A small CTC audio transcriber, trained from scratch.
Model: 5.18M parameters, waveform 16khz input, arch conformer, norm layernorm, activation gelu, layers 6, width 160.
Training: 1600 steps, batches of 64.
Data: trained on Morse code for random letters and digits, with fading, noise and interfering tones, 26041 training examples, 3.9 epochs.
Rows from block 2 of a small CTC audio transcriber, named by matrix and row number. Rows with one number belong to one neuron. Each number is 200 + 40 x the weight over its row's rms, rounded and kept within 0 to 999. All counts start at 0. After the name is the row's rms in percent of the matrix's.
After each neuron's rows are labels from the 100 clips, of 14976, where the neuron reaches its highest value: "responds to" is what is common among them; "peak on" is the class under the peak. Only what is clearly more common there than usual is listed. The data: Morse code for random letters and digits, with fading, noise and interfering tones. In brackets: how many of the 100.
# fc1: second MLP up (model.blocks.2.mlp.fc1.weight, 960x160), inputs 0-79
# fc2: second MLP down (model.blocks.2.mlp.fc2.weight, 160x960, transposed), outputs 0-79

fc1.521,092,164,120,202,176,176,135,222,143,209,143,252,151,191,172,221,176,235,171,206,168,196,192,235,207,270,225,149,212,201,195,295,223,167,143,136,150,231,202,181,187,154,187,166,152,235,242,133,184,185,133,230,228,232,130,160,182,164,226,221,207,193,205,229,146,196,262,259,156,178,159,176,195,258,204,197,244,191,191,178,171
fc2.521,097,177,232,197,206,217,135,167,161,219,193,187,241,207,172,249,263,221,212,188,199,210,156,194,205,172,155,150,263,212,177,174,238,247,160,218,283,143,193,215,276,240,253,196,239,162,233,202,224,244,151,172,203,242,225,149,282,199,231,152,197,152,209,223,244,221,225,140,189,146,190,150,202,224,185,141,168,211,173,174,234
responds to: speed: fast (98)
peak on: gap (99)

fc1.394,118,168,224,261,279,226,213,152,136,118,173,228,159,175,196,263,213,209,183,188,272,149,248,184,222,270,166,199,114,184,186,171,190,199,163,181,227,159,166,151,214,175,222,189,241,180,152,217,136,200,143,263,194,187,189,220,217,172,219,128,172,166,155,155,221,193,141,181,197,140,268,203,116,177,183,158,262,251,263,197,226
fc2.394,109,202,221,221,196,187,203,237,170,256,207,202,139,216,172,243,186,204,194,239,174,213,124,235,189,219,198,187,213,212,155,237,233,187,219,220,211,293,182,279,238,228,255,195,194,171,197,197,230,228,270,119,176,218,208,193,146,208,191,220,233,196,210,244,275,173,251,207,199,211,223,154,131,161,155,215,171,198,196,208,175
responds to: fading (66); pink noise (51)
peak on: gap (66)

fc1.56,114,173,221,210,238,220,245,137,96,231,214,206,214,131,248,220,246,233,209,142,247,230,207,166,186,235,217,189,184,292,223,199,208,188,141,185,167,220,131,178,178,214,236,160,235,151,200,187,162,174,273,144,216,213,159,148,205,221,207,207,215,246,189,188,162,186,213,219,225,137,176,149,188,166,87,243,187,231,228,259,145
fc2.56,117,249,222,181,265,207,200,220,282,215,169,186,198,175,120,138,261,151,191,274,176,206,189,226,198,209,221,271,225,221,185,142,286,205,304,134,233,172,151,158,264,220,241,230,207,242,258,126,194,247,231,241,204,201,184,228,169,167,167,191,222,220,228,175,226,155,197,213,140,272,254,188,234,205,205,185,194,196,195,157,260
responds to: speed: slow (83); reverberation (53)
peak on: gap (97)

fc1.631,107,240,138,243,202,222,230,209,219,264,139,169,183,208,226,259,199,182,254,225,192,207,146,220,198,218,204,286,214,248,249,267,231,238,164,131,215,186,223,172,218,217,168,263,150,192,152,200,274,175,153,234,171,233,227,240,180,209,194,198,188,224,157,206,273,205,131,170,277,186,205,123,157,313,185,263,155,179,166,161,255
fc2.631,089,177,306,190,125,167,172,186,162,208,137,232,210,169,203,128,203,197,167,169,176,235,174,263,220,210,221,181,265,174,196,208,224,175,207,187,108,180,201,265,174,199,246,223,249,262,119,266,244,211,228,135,230,215,152,226,209,211,210,186,154,184,205,252,183,210,219,198,223,246,169,192,206,146,159,135,241,167,209,230,189
responds to: fading (71); speed: fast (61); reverberation (52)
peak on: gap (80)

fc1.295,079,213,243,201,169,233,177,193,210,158,184,271,169,222,112,108,194,229,161,224,264,184,210,170,140,203,122,188,123,130,224,171,208,277,208,197,164,136,202,160,225,185,189,224,145,188,234,210,153,222,208,161,258,270,272,202,217,205,196,129,210,224,192,162,246,212,170,165,241,164,172,221,219,251,147,147,247,142,211,187,230
fc2.295,096,198,117,233,235,205,173,191,246,172,222,129,154,203,222,199,239,156,231,169,223,180,185,285,210,169,193,300,223,212,193,202,200,155,216,199,228,251,150,262,194,153,169,209,287,227,170,266,224,203,131,164,174,80,170,193,192,175,279,203,218,203,190,217,174,166,207,156,238,200,221,179,212,240,147,235,238,221,210,175,261
responds to: speed: fast (95)
peak on: gap (95)

fc1.455,093,215,189,253,169,213,296,259,209,181,226,178,164,190,189,211,222,119,200,180,273,239,257,272,227,223,171,229,173,281,188,208,258,310,183,108,246,183,184,289,239,111,225,213,205,184,131,196,199,168,174,257,201,273,266,147,149,169,149,264,288,191,179,169,204,136,168,199,227,233,247,199,170,198,211,198,165,238,209,187,149
fc2.455,083,227,297,185,204,216,211,163,213,190,135,222,213,141,125,259,105,218,143,223,136,226,228,241,144,154,258,95,148,172,181,188,170,170,213,224,180,238,221,167,224,154,209,187,224,185,178,220,202,192,192,220,171,149,224,222,245,216,229,208,157,230,152,236,262,267,250,182,119,220,281,193,257,157,193,247,242,131,227,200,200
responds to: speed: slow (85)
peak on: gap (94)

fc1.263,099,218,190,280,236,208,90,243,230,169,235,201,194,225,198,206,195,189,188,139,165,189,170,211,252,141,162,286,159,201,204,222,157,201,232,151,147,187,164,258,152,245,241,228,163,213,224,187,190,241,203,187,239,173,241,258,319,238,182,181,176,196,223,160,272,155,153,111,194,241,137,225,258,250,209,177,175,199,185,165,216
fc2.263,093,181,166,190,144,229,264,225,204,120,178,144,167,209,203,286,132,191,214,218,142,262,164,205,193,205,207,173,198,161,219,209,246,239,153,192,207,237,194,243,202,185,157,270,185,205,256,198,296,240,167,207,216,174,212,213,213,175,159,236,191,158,279,274,163,202,190,167,236,262,241,132,183,170,229,213,184,208,210,260,232
responds to: clipping (38)
peak on: gap (100)

fc1.734,084,195,228,175,234,229,185,198,180,171,192,199,251,197,199,226,194,122,273,166,282,182,200,147,241,217,221,145,183,225,197,244,140,251,161,187,240,138,194,193,236,190,221,223,242,149,146,280,245,175,199,225,174,207,183,149,134,257,156,268,184,179,195,226,149,224,154,240,194,129,234,270,155,148,260,287,258,265,224,169,264
fc2.734,103,184,185,158,137,263,226,253,150,264,261,156,227,219,184,207,199,132,207,224,247,230,234,256,234,195,214,193,217,164,183,254,166,199,244,202,171,213,199,210,297,253,213,201,306,277,218,210,191,235,235,134,217,182,133,169,220,203,205,202,196,157,116,161,171,165,139,190,182,143,129,233,205,173,137,190,202,229,162,256,218
responds to: fading (84); reverberation (38)
peak on: gap (90)

fc1.89,097,150,212,160,211,209,188,161,271,262,266,169,181,251,252,235,181,287,225,230,248,148,272,136,214,178,259,171,184,231,147,234,211,108,224,218,271,199,203,170,206,213,177,159,170,150,135,223,185,214,218,213,164,198,230,199,190,228,184,239,233,217,183,156,238,164,160,192,202,233,143,142,214,172,200,149,259,113,179,133,197
fc2.89,094,175,244,192,259,170,154,235,169,178,226,256,189,193,145,205,245,185,222,123,236,187,215,202,235,195,254,198,267,234,201,189,220,278,208,172,178,142,163,231,214,186,196,213,248,260,270,205,150,221,171,219,274,161,148,132,177,178,172,185,230,209,219,263,198,196,202,229,219,186,198,209,139,183,223,230,205,328,138,165,204
responds to: pink noise (44)
peak on: gap (95)

fc1.281,087,148,170,195,135,143,197,214,172,248,191,246,97,241,192,201,240,226,171,217,219,115,282,232,114,128,156,183,246,204,253,206,111,216,195,152,225,182,242,219,204,217,206,269,262,166,234,239,219,176,166,193,173,244,187,208,293,133,225,209,235,230,171,171,190,179,209,185,220,158,187,180,195,254,235,246,189,159,145,239,235
fc2.281,094,200,247,158,283,128,227,195,200,260,220,232,204,176,248,235,230,107,136,175,227,255,178,233,156,185,119,229,130,226,171,260,213,178,222,142,124,190,222,214,190,107,155,237,197,182,250,157,204,202,233,146,176,206,180,166,300,208,241,344,198,180,156,206,240,251,228,244,201,220,154,239,184,229,236,200,186,156,178,242,238
responds to: quiet level (73); reverberation (62)
peak on: gap (100)

fc1.170,119,176,161,145,145,277,273,238,222,229,171,193,203,251,214,217,237,211,114,310,192,145,231,194,187,187,257,204,199,169,182,184,156,159,217,213,197,227,193,223,191,175,157,257,157,166,210,144,183,224,251,255,240,249,217,254,203,216,192,211,171,254,218,172,271,191,175,182,200,203,226,201,180,142,134,191,158,190,207,133,235
fc2.170,125,109,228,231,208,185,145,218,107,194,220,267,202,229,204,161,111,216,198,198,196,129,168,231,223,275,210,131,148,205,250,204,169,247,208,209,177,203,235,182,215,204,181,168,269,217,172,219,129,197,155,225,237,159,77,193,129,179,201,184,193,179,141,259,139,70,239,239,177,203,259,172,251,241,248,239,303,205,209,240,265
responds to: pink noise (48)
peak on: gap (75)

fc1.489,111,171,245,169,159,145,214,255,247,195,214,197,163,235,302,234,218,212,204,193,121,250,226,181,113,194,225,172,183,168,136,153,164,240,195,176,183,186,243,140,221,189,168,242,179,265,228,177,274,189,167,178,247,211,195,194,184,190,263,157,130,182,192,252,187,161,206,166,158,208,193,142,271,200,189,209,179,201,153,285,156
fc2.489,126,170,222,237,264,202,217,171,145,136,164,179,150,195,276,196,179,219,228,171,187,218,188,223,193,210,219,244,84,167,216,128,200,168,207,184,129,212,195,254,187,235,199,194,157,216,182,231,222,170,253,223,218,240,238,195,199,176,183,192,174,166,216,134,146,143,216,206,159,254,158,186,198,158,161,148,267,208,199,280,285
responds to: speed: fast (72); reverberation (67); clipping (28)
peak on: gap (100)

fc1.649,108,170,218,227,181,210,137,285,137,188,263,162,241,218,209,96,195,223,288,188,221,212,202,237,153,162,236,209,182,198,283,181,105,210,129,184,200,223,173,194,142,228,255,229,203,202,191,196,256,164,259,181,150,176,238,162,215,200,199,196,176,185,211,232,172,149,179,184,172,174,262,224,205,176,203,144,158,207,206,280,225
fc2.649,108,185,112,156,185,237,215,210,234,187,158,188,243,183,194,222,177,141,215,201,167,171,204,219,186,238,193,145,227,261,205,176,261,204,234,211,140,184,257,214,274,185,258,250,224,207,221,113,134,222,237,212,184,217,261,218,226,183,143,215,278,201,261,241,202,218,249,196,147,213,221,131,151,247,130,195,199,189,237,178,163
responds to: reverberation (68)
peak on: gap (100)

fc1.432,111,230,213,156,169,170,147,140,122,183,212,182,211,201,114,244,146,186,220,133,214,223,238,243,169,194,136,201,109,237,141,186,181,124,271,181,178,252,163,152,293,195,205,208,249,146,144,221,142,162,156,222,154,181,181,137,91,246,192,269,154,162,256,184,281,163,171,191,201,203,271,158,177,174,184,141,177,204,185,248,135
fc2.432,109,190,212,108,156,181,174,185,236,298,120,197,178,213,235,213,141,175,177,186,224,217,230,167,180,195,202,141,208,205,197,246,265,219,197,231,185,188,220,191,226,241,233,224,211,208,239,173,149,184,265,179,202,161,320,186,249,189,196,226,249,278,108,245,217,234,244,194,167,217,225,168,207,215,134,267,190,220,229,255,222
responds to: speed: fast (100)
peak on: gap (100)

fc1.655,093,190,242,183,161,155,237,186,120,175,138,226,251,197,159,176,188,194,215,225,233,224,201,205,189,168,190,176,172,190,229,277,276,239,248,207,148,286,201,209,251,213,193,139,200,136,123,125,187,242,185,225,160,151,121,216,223,133,131,110,108,188,210,215,160,230,193,213,226,169,266,223,196,181,234,196,207,165,254,169,197
fc2.655,088,231,156,235,131,196,199,221,125,165,225,170,225,172,275,181,198,199,231,308,185,165,186,190,217,169,154,199,134,237,226,221,216,217,213,153,238,164,167,183,210,215,230,265,217,220,239,224,184,175,217,229,307,232,249,173,198,157,157,195,259,152,222,233,222,108,172,207,134,171,273,146,193,222,180,158,238,259,231,167,212
responds to: reverberation (55)
peak on: gap (99)

fc1.711,101,183,282,187,162,195,220,238,172,157,226,200,154,155,245,261,180,212,187,199,135,264,227,202,222,223,201,122,150,194,251,192,259,229,246,285,216,174,192,175,148,239,94,227,259,236,168,162,190,222,215,217,247,173,177,210,225,205,233,238,191,177,231,256,153,173,242,173,207,196,221,193,209,235,229,242,283,158,178,170,152
fc2.711,102,195,134,221,233,172,196,212,236,287,204,165,210,221,185,241,231,204,188,219,228,119,182,203,172,184,240,253,252,219,113,196,173,142,203,177,179,205,208,180,173,183,246,172,191,220,266,219,176,155,234,241,217,274,212,198,167,223,158,271,276,182,209,175,221,236,158,221,203,264,210,179,215,194,195,222,140,244,214,236,251
responds to: fading (67); pink noise (47); the character "e" (31)
peak on: gap (64)

fc1.384,102,163,154,194,112,144,196,256,171,152,271,205,109,197,153,233,214,268,197,201,266,220,173,184,152,221,166,226,134,247,92,175,244,180,218,190,233,142,137,258,215,255,231,192,215,257,123,276,165,213,206,148,165,240,197,218,206,192,278,238,150,166,205,176,244,201,161,178,137,135,182,174,177,232,262,224,255,179,254,246,238
fc2.384,089,224,264,239,242,217,192,175,227,189,87,256,170,262,257,228,186,223,187,245,214,215,213,221,220,153,202,168,204,190,244,225,208,192,181,237,132,232,214,159,186,133,188,167,150,167,270,170,168,204,249,210,211,168,121,171,228,232,213,233,264,269,246,218,226,215,257,251,211,232,210,132,171,235,204,164,199,226,166,194,185
responds to: quiet level (85); reverberation (55)
peak on: gap (86)

fc1.612,097,169,211,275,169,178,251,162,255,207,138,252,194,245,164,257,171,209,136,132,223,157,218,206,234,168,157,243,246,153,251,156,254,155,219,240,220,147,222,236,197,237,245,241,151,213,222,271,267,266,149,145,233,238,145,130,235,199,168,175,207,183,198,220,186,174,201,189,202,244,184,240,182,212,214,162,173,222,203,220,233
fc2.612,108,116,249,136,221,215,148,151,156,234,199,176,153,208,215,230,189,267,196,215,188,237,199,304,172,171,147,165,127,219,233,176,253,254,185,186,205,229,246,276,186,129,231,171,175,225,190,225,187,174,188,168,217,217,224,266,220,201,254,163,201,192,152,163,165,129,148,172,189,185,284,225,253,158,193,198,207,171,195,217,226
responds to: pink noise (53); reverberation (43)
peak on: gap (100)

fc1.741,085,250,229,108,191,148,158,210,252,241,133,133,163,180,230,195,153,193,194,274,130,165,223,275,116,182,193,241,174,140,225,209,228,221,191,228,190,232,230,205,205,162,250,191,134,255,250,201,169,166,197,153,203,193,228,147,270,249,164,190,189,194,155,206,154,166,278,189,238,177,196,186,171,219,199,155,205,177,151,242,241
fc2.741,086,137,185,306,191,227,147,156,152,169,188,196,207,198,227,211,247,185,116,210,277,235,222,210,220,179,88,219,227,167,197,175,123,263,204,187,199,168,180,252,227,212,108,207,234,188,176,220,209,211,170,194,208,193,221,282,214,197,233,163,250,225,235,218,194,159,87,149,202,218,160,176,111,244,159,151,199,163,211,167,224
responds to: clipping (33)
peak on: gap (100)

fc1.767,097,152,218,222,167,247,122,229,227,240,235,257,186,163,192,209,199,272,202,196,233,175,179,200,251,168,172,165,194,142,168,184,225,226,259,146,204,183,142,219,134,253,148,250,257,210,200,169,175,193,183,232,156,185,246,113,129,167,156,191,167,185,211,101,130,236,187,148,216,228,154,150,171,212,213,165,198,126,109,227,220
fc2.767,093,213,148,176,175,178,255,144,213,120,204,87,203,212,266,205,229,152,172,220,239,219,234,145,200,121,127,233,111,198,232,167,203,231,204,252,232,208,188,153,184,213,202,211,167,193,230,184,177,152,103,221,251,224,247,244,130,229,279,217,208,229,259,136,302,188,246,160,200,227,211,222,195,213,174,159,162,205,257,181,207
responds to: speed: slow (63); reverberation (40)
peak on: gap (81)

fc1.538,088,239,226,223,166,232,206,135,196,276,262,210,154,181,146,198,213,184,224,231,252,240,235,146,175,207,205,202,153,235,184,116,203,223,221,144,169,202,200,207,228,209,160,247,264,189,119,167,197,259,212,180,202,203,230,160,239,215,227,224,171,151,122,267,203,172,168,181,195,220,242,170,133,142,247,228,288,171,237,250,156
fc2.538,089,145,171,233,240,215,187,178,212,227,178,171,99,201,251,165,171,208,199,235,182,195,197,180,217,174,184,171,238,234,194,173,289,185,153,248,205,258,148,133,184,200,200,218,141,214,273,193,184,162,212,200,275,171,233,145,191,169,235,189,185,174,211,260,296,311,258,206,141,187,162,222,251,224,203,120,215,215,194,199,139
responds to: speed: fast (64); clipping (37)
peak on: gap (97)

fc1.490,095,133,225,231,254,182,243,242,169,187,251,198,148,244,159,219,180,196,199,241,219,258,170,204,216,207,172,156,223,199,158,194,217,177,188,144,236,183,200,204,178,215,196,153,209,173,237,168,269,198,153,225,181,182,261,210,155,205,199,97,252,115,230,224,161,257,279,237,215,157,218,210,240,206,277,185,161,183,146,253,228
fc2.490,104,225,221,146,153,201,227,173,280,135,185,187,215,224,232,234,267,236,248,117,183,194,177,214,171,243,226,173,283,164,173,200,157,278,157,159,99,228,228,205,205,251,221,197,202,200,201,153,226,229,218,193,257,225,180,238,166,244,155,271,168,166,221,195,188,243,214,219,144,251,251,209,129,196,145,163,211,230,196,264,220
responds to: fading (70); reverberation (69); quiet level (60)
peak on: gap (100)

fc1.724,095,172,117,219,243,171,224,228,180,214,279,180,187,155,214,176,214,132,234,170,154,234,258,157,194,167,193,163,190,221,136,170,154,311,209,188,152,254,148,199,153,290,220,168,228,214,212,233,224,194,198,199,173,249,148,166,182,200,218,238,166,220,221,125,206,227,269,246,177,194,146,201,171,147,200,172,210,155,231,169,241
fc2.724,092,263,194,169,262,181,211,204,223,216,214,201,184,205,223,208,141,236,248,259,205,243,192,231,144,263,210,206,205,170,245,213,149,179,193,199,222,218,199,228,211,149,203,177,265,257,200,99,238,170,194,197,150,237,295,214,211,173,247,205,253,173,181,241,230,188,75,219,222,173,211,163,248,175,179,107,130,211,195,195,174
responds to: speed: fast (89); the character "1" (29); the character "j" (28)
peak on: gap (96)

fc1.235,102,253,243,222,225,261,154,280,219,177,172,181,189,243,192,194,130,163,150,194,192,166,238,243,159,128,268,162,246,137,234,266,160,185,129,201,203,154,170,288,240,264,183,211,276,187,219,202,237,176,244,158,172,213,268,151,196,238,276,143,170,177,220,147,231,157,258,251,267,188,141,245,178,207,182,175,177,210,222,128,178
fc2.235,102,190,161,266,231,227,198,245,237,251,266,209,191,194,182,157,200,197,194,210,207,249,182,146,157,234,233,204,232,177,276,176,203,220,291,245,194,229,170,169,197,193,172,166,269,207,100,241,145,248,138,215,196,254,205,257,225,153,182,189,207,162,243,191,195,206,176,162,172,191,220,173,202,215,240,179,236,171,221,213,235
responds to: speed: slow (82); quiet level (63)
peak on: gap (99)

fc1.286,105,213,213,166,226,170,274,196,208,224,216,220,261,198,170,224,234,156,232,241,245,217,235,187,183,235,274,223,203,250,224,197,231,202,211,183,191,232,237,232,146,165,244,269,254,244,194,166,199,180,246,228,218,224,230,147,193,252,137,192,195,218,119,179,256,225,139,201,165,243,244,234,270,223,213,181,176,173,209,207,164
fc2.286,108,219,158,205,135,181,198,156,213,203,147,186,211,204,175,241,251,264,197,191,191,205,179,247,165,206,153,242,130,245,170,249,282,191,180,198,217,197,218,180,247,221,201,150,204,177,260,184,223,286,209,200,240,220,212,217,160,152,263,290,180,185,295,247,186,165,177,164,191,194,138,217,204,178,238,178,165,243,266,160,212
responds to: fading (85); quiet level (66)
peak on: gap (99)

fc1.523,108,216,174,215,241,202,210,279,167,193,192,210,201,199,189,231,227,214,202,288,166,201,181,155,263,238,167,169,146,267,173,162,174,233,228,259,214,160,227,184,243,292,154,234,186,217,263,231,169,181,237,131,129,163,208,138,223,179,221,218,161,230,237,126,188,196,172,211,241,198,154,184,265,130,228,194,218,203,145,262,258
fc2.523,104,131,306,191,216,209,192,169,184,260,223,214,265,203,200,215,184,160,234,236,211,205,218,187,199,190,187,111,176,226,167,235,228,180,224,148,189,228,181,214,199,275,173,179,211,149,160,221,163,299,184,238,184,251,194,188,185,158,235,179,198,120,182,226,221,251,255,216,168,138,241,228,110,169,190,228,193,187,246,224,199
responds to: the character "t" (49); reverberation (45); first character: t (33)
peak on: the character "t" (44)

fc1.436,079,182,199,258,148,289,134,220,210,204,225,216,264,145,226,162,150,227,269,201,209,235,249,128,231,164,201,176,149,256,151,231,136,176,137,282,249,200,215,221,154,199,170,171,221,184,164,175,232,282,223,238,145,201,171,276,201,139,261,265,213,264,146,148,240,197,231,199,200,224,221,176,161,232,185,178,136,170,169,193,190
fc2.436,089,173,207,170,197,140,239,209,175,163,215,168,179,223,256,189,240,197,145,151,155,149,228,200,238,163,168,189,205,138,253,231,228,193,242,152,196,239,213,140,269,151,183,221,147,226,185,123,154,245,216,155,253,161,158,105,238,214,103,183,232,182,166,265,224,109,207,192,197,246,230,200,209,210,184,229,203,292,214,174,200
responds to: speed: slow (72); pink noise (52)
peak on: gap (67)

fc1.105,109,205,221,179,160,225,217,231,300,211,165,216,239,166,229,208,278,222,205,248,213,249,286,201,219,221,248,247,188,224,207,192,216,194,203,186,201,198,251,181,288,222,165,234,147,176,250,212,140,201,221,162,232,228,195,205,233,183,179,256,172,168,256,186,181,194,266,207,102,177,218,222,239,163,212,137,167,215,232,196,238
fc2.105,102,201,152,196,203,238,274,193,174,226,227,219,239,209,163,149,156,239,223,122,167,212,193,193,222,194,170,117,161,206,167,193,222,179,209,216,187,242,230,248,196,256,209,151,203,240,181,252,254,233,128,180,289,251,159,194,214,183,186,204,188,239,214,273,241,193,140,238,255,158,190,211,230,226,220,205,207,291,200,273,197
responds to: the character "e" (58); first character: e (53)
peak on: gap (100)

fc1.639,122,262,205,252,134,194,251,172,193,133,214,173,228,144,153,228,191,177,210,208,154,194,264,214,211,203,279,141,256,219,247,277,154,179,248,247,194,189,91,152,232,213,243,257,193,202,229,225,259,115,212,155,141,261,156,221,220,178,208,205,235,151,249,188,192,199,206,180,181,214,188,190,178,241,240,204,202,152,185,194,187
fc2.639,123,197,238,130,207,159,200,204,249,309,252,243,244,197,227,241,157,221,202,201,261,184,170,210,199,241,220,191,177,208,168,251,242,250,227,159,221,177,287,263,295,169,224,185,215,207,280,100,191,224,179,191,216,205,221,192,236,185,175,160,200,224,181,266,132,156,120,215,222,157,216,193,172,204,230,225,147,211,212,243,200
responds to: speed: fast (99)
peak on: gap (88)

fc1.298,097,250,173,151,151,157,124,206,163,230,250,238,252,210,200,224,137,316,224,170,168,171,201,279,158,201,183,194,237,196,175,248,129,203,266,208,199,150,219,188,251,191,262,152,238,240,178,178,179,180,174,118,198,208,169,220,263,218,220,139,254,219,246,170,172,233,183,227,188,208,238,193,208,172,220,186,182,239,92,202,298
fc2.298,100,208,281,207,195,205,170,197,248,164,258,175,136,137,191,225,200,200,206,231,212,265,204,179,229,141,175,228,149,183,179,84,253,194,217,196,190,158,195,257,143,251,229,244,199,157,187,244,157,247,199,262,254,216,187,226,201,153,244,298,174,208,213,184,214,163,187,201,222,191,163,194,129,196,223,138,173,181,256,175,241
responds to: reverberation (83)
peak on: gap (67)